From a checkpoint of a small image classifier.
Model: 14.4M parameters, 24-pixel images, arch vit, patch size [2, 2], layers 12.
Rows from block 5, named by matrix and row number. Rows with one number belong to one attention dimension. Each number is 500 + 50 x the weight over its row's rms, rounded and kept within 0 to 999. All counts start at 0. Numbers have three digits each. After the name is the row's rms in percent of the matrix's.
# q: attention query, key and value (stacked) (model.blocks.5.attn.qkv.weight, 864x320, the q third), inputs 160-239
# k: attention query, key and value (stacked) (model.blocks.5.attn.qkv.weight, 864x320, the k third), inputs 160-239
q.67 095:454492460394513482520512540532477458561495421517559476478439502458499523588493461473449523529472535534526581464441531509429538622562357436481482428490453523484522499585556505470515498428512556557458509486473490468492569507459491457622588560
q.68 096:626605532518478490567548478479525457471550379484584488436573517523532351499532525476533455464514502510575392524529511449518431451478538465485468498462555531518481513467525511616565591610478587400565537564476585535426472416571535463495513459
q.69 093:497555440489535499463565461531552524535527403410516494571539514499587503528483414453598530511508567535440499492548520450607531443542463582552492485529565451533488450495484496421589550609512502465447568529546483556541446480500461471507419527
q.70 098:501453429542501593485482468488546444567492485415545501499595538505445454442563493565534504521500459442482438532419485531524478622475568536451472531514417482588548521466549540506494470500481409576479474548494421455423517458528440512501428352
q.71 095:481518538442510522553506455475499363501529502634519554452507477476528425498497598474515494411531521494463465466586537521568543593524429486401436564476481509555456479539498517569570495402480457512442517482564512538415481398559432529610431538
q.72 110:391583559520497515497517539486515409406492502480518441512422506553456515590516480453491457476421596534557525587535449514568513459525404517434491552568447531490636579576445568538508535557408510529530519442544532574502505437462450550475527493
q.73 094:488520453511572542527484470407505534550475478449563531521531566461479430574472461468451456497529467454560454555576457501459543561559472411531538514575452475463563573551482531496535526419526458551477523480490485571439489532529464502555456533
q.74 100:481584541502525556492591504487443466589446486447473491500593535469532486542524613398555494631408573421458493532559546410444534504452412479510502483493551433522622483522509562470561618478494490490519550481542467420450422573472472557471621552
q.75 091:605594412398438445521475534518506603406495554503601460439482413423555552530536401501495538416568510414423454403531508492461472492502491491536557425472558520585465557599526442457452463510504558537408554485472479508540421555566515406541449467
q.76 100:542455418390475501545488494464532484512478516474528552477504495508442394514426516499563374538461453487532567493467484432436550474464481534475523473461577474484529562417435455524523487478525575581523516501406609533486558473541483504418554554
q.77 101:492547480520388557443489497543447385508497476566573495531550442429608568518528549473502528390526512491607518535514493546574513418550575482448471630547494513480546517402556518613442527496422489652503547564487500470562446506481405456487484500
q.78 091:549524591510548539536477492463525492504438459510475428512467515529431531507458510539567497576481486607421511484542499545445451610452424515563499480477498478464510484525443583506499475538422550499501482474592507426544491572500533472526558519
q.79 106:511556472420450570490490611488451507512458472575400476455411563512470481496503490550573470522520473557507494494421493593549499490512539499512484508482507544434391562481470489462479503471521550398520503494534506562523491505485576458552356492
q.80 104:541466492529476375548588442540522598486555547569435482480513445472552467522471470549437539498503510519441475430514388490569554484479473450445609500545503521489450484450412484521427449468531502499562551379600541565557500521442518475511518453
q.81 108:528542575565464581487604509474345462492410489430475552410430535531511483482551541487523474507517478446521434495548460503515445588569469442507438491523535607543585443493430534510527577455554465483439451499450491463479495536445550545484562461
q.82 101:560439522487462474544432516473422517494525496531466475559588471487531547502495467554468468504500498522553494545565401504581444450510437484446543612447601535542418496529498542354444538529492559466472522539537486426472567549432459386497472423
q.83 102:537567507535497548595565480440574492479502500447384528531579573531361519515508547505459515516497564533459492569486608539464461530468415485474503449442481533408422487525454553404565553432543418499509405546519519502552433577493472492479411487
q.84 102:601544469548421515550567487512468448459466520499514567552447451543492466548469409457593508564548537508466549435452541422499509522572542521464573452417460482512435464438410501545487471494567536477553482465450559528445488506484490433507548552
q.85 100:599476495564542522471584449523506499419573493556507579472500536526595526527528455545510535484401427584545478527529476488585536610499493537453559450434491439419491465469493518511489412505504558572400451450507506463482541534522523412557470611
q.86 093:474472578435529574581604506493482458436549458530411478509523528571458516582531454509447463511559469557542516548538387463496460433535495528560475512481490573400520540452408541562426513521507529568475522452540574610519497454512640564479484549
q.87 091:503450509459605603498478488495470508473493502453501456515514481534594481479484478521627514465478390434488551398567462493487582522506474499416501485498479534521558604499478483388628485487571523525548430547502491568451567452488433473499453540
q.88 093:539508362535536568447609437527523549450521567473478509446424496517600523374488420463486488457449507466471564538433517607418455451581481467483514532452483543516451557459472453494461489493481499545503481540572497512491559431500483472573392566
q.89 098:485417508447606551508533462521586521483466465490487541544493497495526505565528457538534416519504459536467468585479471452517499556497438428374522467500456572479525488461412502493376496590556474483346546504588463545484491405497507497429563551
q.90 096:534535503525431405525472516468482536520404568604444486476541494474518494522530477500503569491539534470471492436586466527547542442488451531504513584507524523540539474549448496525540444472509543472543419440567492493408437459484506461514538608
q.91 105:443517495505599396394465558411480514560513496453458462530478470543517460531506489543483542521540515449461455428452412505474496558517512454528508601591423532427562468506540483436549505487480512463495553540501502507441575534535566480436553492
q.92 098:535584455438534560570489437614457443535483467506547422504488538549521551487438611531524532534401571507479534400433420508540574519528440504541525533505550546494475560504500450402484558472495516341502506454369543513460474456437427495548464545
q.93 101:430484532463507540426528457547573517438505644522515630455490449472407510574432577518537560571567555553453588493438443521536494528530463469481529483568458577449483400453431442564588466515571479456588528462568451498520532516531541534518493523
q.94 099:426505436470485510544498520575454488496568593577529459447453438474583561450533485449440474517458559515438533519455553517415541503550528430561543454493563522554465507473514499524478488494505513460537346471600531390489491470403607551526402508
q.95 092:536510448528522495515462497476481490535459510454475488530521465626512527481464597511500503486461418396560501433519464446436524507532547507463492367605553453607570601508438467478442585476501622571554458571438467499463513548555349468496552435
q.96 107:482506434415448480547570455494488493462530562538457516596442464568507543550448496442570498472433524475513455546420506409489546486527461523483486423443491476512473527467499455515480575556440519633487498456506571541486468489403452495518550527
q.97 096:521556480518485448460562529523521464564427437484524585486416543434472420481499563556556456517486505482528488551530529558524448519470503488578578402491514594440578450567532385393436512532492453448485462491464490494483586528535559502570570627
q.98 103:413448598514522596388403449538546512454437520570515507458451458436454506524563534527498402563530479539486528548475543545422530535489481500526488552536514489583470476497473509398479527449483443439556611472458507511531527563537528513449523575
q.99 100:485539432503480453437537409510548464528519548445506539418472488502453512444473534600452489477465552391543509523405506519448519579432509427413536469567481562571491494500472433533450400415523565557529499483534427536497554545509431447602529512
q.100 091:502409541514503519504489511551469516546420531543519434467460473520494562499453492577471572573494504408435445464507497511516575579478567467422596464485549531490490458533446439409587607499418501528431487514529498483530529409394434455527481485
q.101 091:502533447450585436505473485495472490490526505426496472527428565454485590456527517490508419514567501518467562510558508431482490467476516467552434515564484439566459486524468553427509472562465387515513484530578440565531533605493557514456511500
q.102 099:543508482412577554464481511516443472519497668444475522570455472542466500514495451455526580483554481467475432460545473536495499572527569469531535522506605474523408594562485540463505416534469461467594531422493560449570476436531511524563548488
q.103 105:531449451583513501492536463460487525496548547533547442548422519489528490601525495477605551542431530464418480423556511585505514502517425539509582485511567484488479551448559497453546593467592524427508440529519510532480506491532484471477478509
q.104 099:499524547483598532545419467474482526457492478563461482562498500386519524571435462454562518563574476485427531470459589539508532510523519430528462564602481458506424506522491463518462480526533527472543483431526513438480533574428528521540503460
q.105 101:453441479497492515573505511515455491582584497492582584541476479444458523500430438469528531502383399460585519464543517446498372481495480504563597468545552482450523468501579439534492465487504478578434426529472486416582564536522512548466539503
q.106 096:442590506497447506487554353552474488460516493496491437506475491532458535460529390457594530473430499553496605508519466452524614473526436486483513503521506412469489438583497583458553586508529590436528479549456547491477395503488479514439532454
q.107 098:455515489551474553479566535443492504533453511461493513589426477512525498468581553471504428576580415506561471509533544467573538560528521493513456506486491539483419492617457540473486507471421403609505534540432459468505553517432549552486521481
q.108 105:427563494616470500511537494576581447574523415399503468509453477480570513444468438504430395504541492469449585425463456498488407498431554539442470561513370466501479457555466496514466513535405491427402436547473462458560509467546523537400515481
q.109 103:496484481366525429392490442429483439374444529478476538551520482498454531545387448505491515485503478490503442482482554490517486542558557557479542493451494564557522458514435508491444441538510419582487482457580439512496508487453497481498519584
q.110 106:467481489429472469551517609561497408519589474421494513555517467487523545457409506614422493479495477504562526541514475413548490462417413456533556464563503494527538488515374475518425517506533488422595451577471511464477584515573528544470535465
q.111 104:519538525526481472543481446534409446421477419519511400484454531433504438428350562505578483476504578547558565510542506486435587503469485469519528459418483498496524503481438473567468525495456500556421527438534442520470482592516564529531558547
q.112 096:515471400601626558508501602431439493561434440585558488520492569458531523577485517472498472492565461534524542560572485479409435453481522508532475357539486537478565516551571547510526456491512552498450465451421554528538432534487536590489530472
q.113 103:561480595452485481512506464556503472504472484532444466495481459493404528442542547519516537540541451485574539567489442497493564486555474548503516536453511460468531421550445469412506572580496471477485528493495472459504513532478549459557573495
q.114 099:467475535524616505472553456421497508509544514502458508484518422490502545451512545473500548514484511512453547482468603390460426431450521451487470537494525498615443449568523557455468590502548441522397484555543558499513589594484422512474407529
q.115 101:469465490509414450623523479523523531482556579485518558596526501523524435442476504463535442533465470466463538417524527492498458412550402470493477457525510568442480485472466483475546465554456495468586457538468582460581407447558490453518555431
q.116 094:471584488504537455450544428469521486427469500460444496564442517555589468428434431505473451501534487514559496469484541481566488499429463481505493482545411474545479523506474584594479474539635502460476492492541497553435472509406501497434413463
q.117 101:443457506468492475450498556507485463494511484475495477531564527508365557561559537413541467582487398485552439483549501451458473536489542612493496503406567500469650494565436474426485530439469477528492471586445544461465579526507527560553500485
q.118 098:558547461543496510464557651467592572555436424469559505498487531468490485544542456459452490427574464544454549509483523464487522535482485466594526546438465611481572531496534572483550471487478561516472538549485489549423469456566474467523532488
q.119 102:414351529485435456574405450460487543487505566530541582475578514426534492572362521534455509444512458593592464468544523444501492548490542527511578441502587539390498517456509524531558552541498581488479453498562511474462499511474496453533475542
q.120 104:579449542493492422549488446467508503416486518547520441492443470475559484468494474425507512628538521580551435532547523461461466520501503544501507483495463505510412501561591468520544481565428514460507563544519482505468535440523550578507610557
q.121 106:468506520565545510557552540408566449452565531436542562499502513539574588548552573453510604478503517393444489496534622528513488500573537473501492538496557549469549476455455486529565561430548505553431540533549548482508461495537439458488512505
q.122 098:579405587491424477444477542476562505402438419460599462566469364481410517443472471473507476456517500539530454569540555517495523415481536603544516490437495502555506494486476480534461578517388392453612440522431504455488506512440536513502433513
q.123 108:504498520511460485532561502527576518472462622394557536422415566406440442606528547442530535507509558404442514510489504513423533580528525529575486479516550496524478514480496399463460513533484465524486492479558431448569469453522501468478446478
q.124 099:586435508531464610504450485455379558545502446491504496399463443525427571530427521496424537572557466492528514532583404463548460506535514482534527608448530531577494479455500496452445558566446408467506456529467531396451574530526497525456551539
q.125 093:515544400456534512430527462498525451485456518519618540501438494605450496417444424476436446469461454507448450505507500481577442385542584500568510636391497558534513390506504467385538545443486506464494452434434449517389414530537516505522562493
q.126 098:542555356425489523466448439483402569424589545380413530530523464454530554459457500451596504521489560500484414493486488521412503496512528494443485483476550461651484608532438484434479510555519427399502480533511561567549538486484477519481485485
q.127 098:452596504509488494492437457463528566479587510471449456475472460556502535491520403473541482593473511534448521507455481452470519622544387492481564556543532435459555483547511542481527385534554459495457562616537502446477545547558474483477536578
q.128 105:507542438553466462471575518571549428464452490539500459560523532517596442500500556501465524531553532544622468456436383427611546495412534500484510475460524560541475471524381440431393506534426484465533446566492491459423526466519539538557475460
q.129 098:530554437440458489581528368450519481469546485600458442537417537476583486500492487537526501524530464495456499562510448522447532503459519472538512483488484531543499512552600542468591468453541491543548556427407492531537512481474453390526481542
q.130 096:495469579496477552469510464477570538516550534476482530483387558516502481511591473435522544445519523498537485490495603445519414570425545521506461520627492547415542492523546457574481567504621511491484545431457506500457469461537542481516541524
q.131 097:511415459428443501544512477528520429454506470529436537435490592500541515549526453591456517426566505413538501575455560527471507436584496452525508488438495465399456451493491579559450549482534515511546465498497474463483510514553512473471519462
q.132 098:474517418444476371397424449505533545475516571467558428435426566404432452465511432505470510491473479560606499502496513507505600466512484494514523566455567455501485529553460541461458464497505459510454482578626542499562440551553565486563467462
q.133 097:456508469475504494496522473501524537576534499471533515560520503568575416492476500630548542486414405523523457500520434530509506459510487492535509465476536387516590517516497538552514509508406479489472415457467526456431535488479553465518483578
q.134 101:493472577483469424539473509407486527601505474583470552483569481437523421482518569558420465496511434533476587466583539360521441489470530514580500556479492485438599422478445469577396626541460505496481563451518540499491582527478443520444496434
q.135 096:478469517599547517465547531556466566664563421416413462564490453531598532545525480571504557438489521531449478482551482424420507508454522454582451530488483442488512524533467548556587509430497469472432542572453409502488474506432504476466444483
q.136 097:423585526512595479566401537492400538427449516460459512554519451458472446539515481500528515509477484626549579521491540473537574498478494620391481548393459407506443508522494513450478466514453510482518477506521454604465407524442473454632589520
q.137 100:551484484543431513475534507468488421512478480468576455438467438486608600579449424439454484541558507522485475555466492421494488409444504451466464546571389459504480480491499473485513543458563462537469506516535526491549565472538432406500578420
q.138 099:523550464542503459580504530557556482457543567533476510547421563526503430476462416607449439393483511516517456495433538540386381578511528479491527559509500525476379430533483486511523494556481485489550470601488505564513484521514436556547532428
q.139 097:518474465576536536493533495457499501540438471406423512492549466426450481501488582543491476453483461469496513541535445549510421515434468556421412482461508499468522486513560504510488499426558521563499537494590455554524557516507502453593621481
q.140 106:500498481477491525528557434601514476443552491454633575358470533478508462512565574564423586441517558504489500480470521452397513625455466541471514520537507496484365485573472479381484499493575434496485516484508502544393520532515443409497519552
q.141 105:473474592498500476465431514524539425517497462503421507555525478556490557457449433461502512455461508587445521432508585471522503487417452411445486439527496600446379517430523498525465530501514515470575524469505617522494531540530467551518527563
q.142 101:457561571459477572385445496477433541470571424494449463569571415492464484595518484529483421441499431468420539555549448447499548524537493433443511506476557397549537511534524508492403509513549508381458427463538515461506521571472540573523562510
q.143 104:432562523584443434472564475529428527560483458531443478639543514500451407533526408457520494466502497599468456537483539526441509421556521388496518491545493400487491559524555441437506520498470486581475503398490550529480493506474532420503485624
q.144 105:562453504529513490531473522433565512564476547513427525485443447541465601541561480452454496508429444493458591527594551568446432518663508535530512522579489529414470476501429537434529467555520512503449535500453441535474484502579465437435489537
q.145 096:548492513535514519453481470440407473457505489531550500524514582499431509491416462498489492557451513513423441526480592493414459508346477514513403502533446410500510457533544559467522512412451450390546595514540563515478467530500535478444477589
q.146 097:546581484480456485552482487525526484470522513393435465527502533466520546477545522546417503466457444440526542508617512435451510562570621466478482519575513458447518465492624418492479512566617533541483550509419458520508557519497405523508542508
k.67 094:479557486505506451455502543492503459493467432552498575558467491527517524543464579485529381517515529517405561534466552446624580421484471524421424486460509507521592489468505475509498552539442435484496523590480498524513459561500506494569506495
k.68 100:625547483456463495514548547577554515497552528569568473497488561511446515570511470468482454454509429531473385522414387541542434428491458508415493500462478574509502452506595472521493462541451508469573521561465548580525548421479373505477560396
k.69 092:534466524528523529528461489553592488452438568446592609547498492464439505445515482506449547474492453500488494565485516476547449451501426536544497496490459517513491538548523464392486505558471553549545522554488510537511581500398490422579600503
k.70 098:526489451468407608576560502389563473522464490490522393475466480552514366500521513448465502578518433579526478534429525439419406451549491520541533449550484513514583495492489523546581475501496502479383462502472518424542519578484605561517440508
k.71 096:532468434459489421445429524507512548556431399569534521485446569512499440521510558448516568488452508518528518492440528515506430480490488544466421527554494486502438457532473442494491586543528455490557519416519568442477508519530519426478501521
k.72 100:448528461453511495513562474481480494500489425495535480433456481463463415488486455602586592512468444470592516509551461486480494433563441475444438460474583474535445434557481544526492439566556427563544551518470481474471496504557490531503486462
k.73 089:452509561460482479529544581473526409481563406427498401570443533530460516495532534542550457445484559582474484510516504539471578454561473498425493530495443571533466570428502541423461422487461470527509461495569513497555452587461504491567365495
k.74 096:442458481443434573612442438440533535554517521637526558433517591476448440497561547538524511480544569571493459490466440476503495467457497533499450513365457518527538507472477581462530539514550541517594498490437548549441522594579509555581495485
k.75 097:565445538456537474454442557461430447604463555498486566475499557514553532475419538484532538471486475543397462457545534560505470447440446483474531482567411410482458575531446503447486513587580552500518590457526474551541535499479403374500544542
k.76 099:520541518503482447522467589527510527485419499512586551532566572481427616543545466520524445560529467565526522511482561603461510435476433540564564481493559471498506488591512524491501391520519445476485533503518603468498582558469510473470469457
k.77 104:516465514465498540484560639476503537444473519472530420494541398498506409445559428540429504537477497489524464572511532593527454553408525459467527473584491495471487461474454541541459506521490465475467475571439494492500453559417514507549588397
k.78 094:438524534559478542507475467449495519456476464638578623425437528484560563447477415522559519509516523498489455497612539382394543494534542436567576508490514557426514508555534569506488481510448383507501486458485500531500474547510556422465394522
k.79 105:495491479588547512369387478541519491542504589462474496495557473454520495482438522469545424552480460532498477610569477527528446532611559568582455472564461524579413505497485475448468518424435454580403568577571455432544455479503422552395465384
k.80 107:500475505471577516475501577531476488430609508462528466516499379507593590534432433396601562442534492538597443474495469463428483469618476609509510562490534478478429574477469592502485533386460479498495519557431499432473491458586514518504570589
k.81 099:486526479488338419552480497523504507518492479639486473498540474459496492463578514591504484489449572477524466464551423386446558521508473512502412488438520554541511515483524539490524482501549477494476431473530517532517567464462470608464397531
k.82 099:535496539414535517460480538422541537473552562531449516509551559469448499486463466492589525475558529466530501491512502450517493450595531417475597499468511439491458525519483526529448432460525561401507509541624568576484534534471444539516578483
k.83 101:446513523494501611534430521496511606560518463461537530522542435456466503516476430398468550445510511590475477463569459514547531574599455449573486441543495569467416490502496587497425507423544467487483517481486498533472597526538412500554523527
k.84 105:496522516509467428456470471567454379531443497601519505534479507516527501571449452477446505475494489452532399482524572540528412442490455440554448492508596524555455451507496495483474477570481441436506595456464499522480488455458481542462497513
k.85 100:512465464611447405529508488426503433467510494475550484467478489554415524546509555474502516507523478468521412521512525533520505563493570477545489483525594544529492477514584477474573545591558466393475435464528527498508572526551508451437485463
k.86 098:471488471466481486446488467409464583497517469481557513512468461520420446504509551432450447457487565487526528509519456462452548567551501454484433564463520433434511450485533489512401478452480457443521458432495548500395497519466516532526486422
k.87 102:516454532466455391566546396489543575436421416485544459574507482527571471485561527548566504503461496452388488523505573571592570493461435448471525541412495516448592533449541510486488498513521537525493501425511505494588447478486530584404499532
k.88 091:477452447542557503424420517581512539474508518581508446467440519520481502486439496474513466640539485441580536496530520596488557492523453467583582537496556468465433482550584428463487478454533515534453438507568537500565483507571507479436486489
k.89 096:550538581440451450534451537529528502563514434418502448528458443479587437533529464500533479452516495501495456450480508509500554506481530561475514593499549488447531472438448535442534546450453526490492603477504458474458546435467479579500545441
k.90 100:558476523492494470493525502528578420523482479421456538489464509574533484509488546506556573505509491541530487481475500497499346571523471442394557498497407461520436444444483507532509480492474507476493549430493435496452498448394553512467561478
k.91 104:480477495517512507508572500504482545620564549555479383362430451537588515530447477573523434467484540425535380578561396473547566576529513456505527463475512516445534476520526417480524563457388454560459501502540492502457315486478577459525423441
k.92 100:535484446516428593556503492578520540477504429359520618543384596515516512526409469544549430557488550500442493507523548391553532579445458626529467445366555458490508542487480431498408539483463472547548510514485515540538459445558436498529479551
k.93 106:512619455561517523471425521527484446520445513531495524530575543477562466558561435485509506538506517481541434584477496551500443459559516541449545469517515515467449471448529497529393531510468539516451528396496495550556500405551605529506450524
k.94 098:465548498516510586435471490449489498522566570514555593503497455469463563487441522417449497512458524566541504513563573480512404471478524489548544479479480523515476553490489425513518466527536459531501506438543487505490639546554483506440553487
k.95 097:505460515477433439643483537479469497507460471580456566494563501445455455420582530482536611545498507488505604411466445532516555355530560523431565504449545458523482636482532446542445473534486538515566481475456568471549414570516469512468538459
k.96 107:470473435462566526548576561510503564519476568496537459369491448505429450601547542555580509608457558448424450520468507423541511495506460572492464556481543446446556445418551484557511511442431536518491470519530507539475449499629585539482542566
k.97 096:489525473437582514528492537545544501502498543505522544457515544517545540560453523516507538537548488480514541504505464519510506543417458406501482482513457444541472526513553516412492465582592495507573540472493410408481598546510483571397518453
k.98 102:409589533542527529564556477511464385579397439509610411470437555451489556453538511538461551494575443612508436425489568508524479497510539462525492380516423527538474482508554498490518485513392463480465579525493463503534565449463490471473502455
k.99 099:436505532458421481440484502494547521434481524466523528406592468581345521489595573542446508510511473452498522543447449535528430537365453426496457513471490505461576425418564493568537540479475484450543589436524517502518549391459523493497461546
k.100 095:469436521463483548659435558442487525559527453520438492555551444538465499508525485504550441486538474484557460500528505462416541622515586559493561585438476477494493415513451489492329397543561506500411532496517456389568499551464491513494576539
k.101 090:427536528469489470620494456522489397441433466508525533479492466427447528512514570498487561469508496544518305576450492511480445467501554521422536560560479599530539503521615536619552466539549409404510503539485495532456497541500509518558455503
k.102 104:527503483549554450498464506486476483518498569449585467461525443436469481498422443435572487531461529524544492451472616431580564561443520513523563563478519434518543523419568492523537490463520418472474552461512516538563498539545421470482509513
k.103 107:469470451513473494492439547480564450492441583455407546517509480551520461620510480429477463493524519467551487505465548451507529416470468480547533511566441486511428514450452483458485532478558592541488534499488559548440474498538540527528454468
k.104 098:513509393542517526634430499422510518525580378541435584541499563483563571552447577461547467536514507439470567528399540563503411520461566566479536455555425541590456505426452452482547489496599477438450505528506490558516502430555484442475424583
k.105 103:521489533496500525529536542608509544544439484510493512420571440658505494532483523468555481494476448570595402505492489552515593492439554412507528461472515400529487521517545566513547452448533525511522495435498503469495507504484503532409520500
k.106 097:555522454461551488535479503544473577552532530469391480515509517441559557499526553600561447482513554525443558550612512406504597510524540580497517522501480479500541470512477558483547536508472437479472518536517542492518508468532600403482545507
k.107 096:462504511474544541482447489484539448498466420503519590502476426450557490525509504452555476487495520487536507522517496549501434563388531479511535444453469455522450531535443453472499509548521503440541532604400412409521609601571521498378513476
k.108 100:498517526604468611589481439500414464517430404394555461546528485586470553538495493503482532460513476529567415427469458601515511535550507603452429562525558478460649504573410526519535491525399525478534469452455534531506469464542544570515598562
k.109 100:435558450499541510461485482476443501463465472537511498451487625542522537384430495459426492518488419491490527500409511511529378591562525446548422428438505421527513437491546512516499562519364396493574400538536529489502441491453465447516517497
k.110 101:482514530543538544532546374541527591474644542472522439513475547520401437474528407512442552478495454497520460451509555523518503505502541481423528520506543503394537508454475477429540452502484489511433573479415491475533550461509496500536581473
k.111 097:480511468511578524572468540410486566474547490471519486437544569449475423464508523494552467516458590485458503504518469529559439609446493542533494465454478465466482490522450545483515567609500511490519498387571472538419562500495510528510511522
k.112 095:568405521537544433494458515441588448515426529432566556476476499532609509640514503554516498492462412568581492531522517509430428459516488485535496487450450492503421563530396548482453431487547495522507480519428576489494515577564456541521493517
k.113 103:550388451482568567557461530514512570555479460514483538427468448436512505456496536516444470509587556568491485507487514498544562548534524493498537403460430514466586534457528555531501545494501491512479485551510466481602498489574577514500519474
k.114 094:400479485478495504477618524465535418510525466528528416562366539574547535535471570550559473613580494440526469467523422435404460425435505604611570549524591472487501426461478512528447485423488541534436542483536441501564514466570554551442467481
k.115 096:470497488431552497577515504543492523533464643560484441484432486504469569480515463574619517501411552491558506578415528536453563484511558505601492356503611518443458496493464459451450529554501555445534458545497483563544530468614543522460611470
k.116 099:444582499455469530471474485531411592455541565485380512539559490473521488494422598487368435540528584453485514482538503507512481509507523523495525450574429575472382486516417487562514460532487489496482584504580447436437510408505568503519442463
k.117 096:531454540528481484627525550486495483568431423516564480552460329547531468486510477533376506438514515437494469436556511506450495486511504475571397448414489504479614562516578511508502513473456494504552443492469475449543537448422574523467521505
k.118 097:541541541482496483567521546496529429459400478473493552446408587482501405507563625587496543531548414514546525480453551500525522321472466456534481516451568481490471550540488506518590485478444531604571434559501542593458545532496528500538399471
k.119 100:513507427589520510548499486429445647552482463472566506478511491524470505422462523597439465548405482407469567608497626503584414501588530542497452479459480402504421556480504483489459593524493448512515528544490419531477529533481423476486517438
k.120 101:481484394535638477587509577548475539556462480601478430519523509521431545532482524499486430555497511557517471447569527627473442517524438538466508385493453467559407544519459542477415354409500469488513453400438473559513530523522518404466559514
k.121 107:547560542427500496584491554452575534569437448473536512538480508362442466553570531511484614511519556541478482529477532551461534508543539527471471400473581493555521469481528553541535556503466545518457503524568571573487500510562510458496396451
k.122 104:552493518553488461641502413484477493488532500552508540560509492494488508498557460483440489495437529464515554568507602538470497541539388457481455614510502496552548582486451515472500474555477478482505496536457514500636520598495467455504556560
k.123 103:587604438457535429629542522382542388460520527576433536524480471546482466557547441457496519477454499488513500404530476520488475566498533625583476406488547545548404505400520402487433484394492586552478457425485560514471461417447540429393510444
k.124 101:470488565515498531463555562468420475524422473572504458402486409493537475481542594490517438525498414482551482597488545487462592503424486490520540465480535527469390506524550539497472448461398450552425493563483460501482611573411531566507521436
k.125 099:576436469556600466527488459441424525491378586525430545443496465573547516420408539470512512536579472537522479515490551459444527546557499478521503474575544509542376559505441474460492467533420522537439587494440436448521477512427496490452441349
k.126 097:472523422489460540484485562459460470486454543551571434502442515541453590489495581488482441463498592419455594486482558465516517525495469513493407493549501429535512497514517538502537530528449463495557327512564471542565494492420539527426534554
k.127 093:440532504523402512471482536531470536472466548488531495591563444522516629453460554523457461458542516509472524490559537513513560482527553520478528477550459535530548455563480457453473492507485483450424479545493510477526542434358498510464490550
k.128 104:520455561552555518406440468542484563494615419475443428553474554512482448479511549508519460447462436481514619442496483540500449587525447507424482585481479563443488468517534436446458525468407436553503476450559474572400523450569451513459494547
k.129 096:525518489521526473436505451492489534524536567491539544498525503415459523495547427558565547433503452476552571519483474553530520624430464436523516467592424532469430550521572491409493536478577586498485558565508487438452524537502411559488488612
k.130 091:459572504544445449553540477483427566431436487500545507497486568432527502504474568539524504563519505464504572467582534534536504523413468490465508482509561431489504484503517440548460618483505504451464538483484497460440516517473444436488478632
k.131 102:546482496472504458501550496531428602493514517449449455574491543492514589529545575499492530390471432592496468538467533579494489517469626588489494460471449459507512504473555448432490507489375511495475516453507508517498496456497551489528532494
k.132 106:512490448459496480467450499494574505486491440568553506512517472424382445516414490502382440415433568500493460526622599469562557521488487458590522585585378508506487427460562431450413599543455556548525508430534556522419507470500418448521475510
k.133 099:476559536487521552439421515556556547469432523448546488516471483447497584503397480544573577469459511474535458493467470471515547523489585500499475472460518461504535501560595556442499553545563461482495535539598488541516396563519461539498529572
k.134 100:462435546476397422626538461474479444503508450521476456512430403491565391555472512557507567485570484544592466555442419511401519495502607599518528526504473525467551568606513481501520504539525524505527536539531461539579447456556520490493477486
k.135 097:449507556545444533491532535569543447432412413481516467501541372536495488441523553564489477427588488511491487393553402467451453535533601573521495470485479418504538518541525479582492473406447614521541469457512454473501556520495451510505478460
k.136 094:462526470471468531478576490447502548535481447530527451506487534453456471536453499584536508506590523485496431546523444457586465567506525477549451492454489587460438526487404558480543603438507509476524476521447586499543401528456498495511542469
k.137 103:534492492549496578603510480469524500564562496456516478377557479423390420446590534512573573637531564576466490523553485453477484533503504583554383406576590504470416497461561432552434469566459488508374510462520485471527473502485467410499452389
k.138 101:488570444550525496480474465479502494531522557543563450597490575468466520482524458561424505423503622467441523511562538467536422516481519477525414434475509550467490535527515570497458478550510523478510448503548498569505523494524484542464498462
k.139 095:503472555491425536440637544507501509502535548524477482486491439480531432498520514507517494537505504548457471690498472525456407457533619449559524491408493459549485518512464494492499569473615462497481582450471616532487472480456501520492402451
k.140 104:525497487427384393445485530418515460485505539449479475524555499469483479522507555469545521486431530389478526541462486538537500537472493566470475469572618613551483483495481456432507626479580516573522573441556507578427496510574553602492456504
k.141 106:507528443568446487466469541474424563539449457534569435492520541575443487513470551539459526495538504433514458436607552457544401618542545513521423594492479501441486587569509447507447459487471448458394516466553430531454539437425490491514491435
k.142 097:460463422439443433575547475494453503559469416460464462619516453481517455489491465451504546485554502574525435477433445465495491540528490562525443483496509482484456515511543493435526497548423403458428461624619482519537478463481547498567464571
k.143 103:533460507478563510513441517505503426448543455518466486448522495591572482548471492539551427535415557472485414582511432479528430531465567539535441543414435467457478427444471469524448497582474472470619530523508537445460478445497408475604375583
k.144 107:479536557417555568509525498479479565543556468508461451465428488435516410509558532543562458486541575492480485497585486474563461534424461585543629462509499462460512510565548474464543515434580455419445452463564404498441534590527465494538538517
k.145 095:515531531475560517423605506566547590474511562545506488447583513434491504429516455489607520449536413417573518491517474401496500508614530408430495534467359500502425514536424415525540495526489542428474494458447483422509485471451553509521400550
k.146 099:524575485545526491467512525571509491580603566468483536548499479518442596454511573518506510499493533453564583495577463437500527473567473472542461538532486456515458551563470530465515458488565502557374432586458508525471443416522466542496510369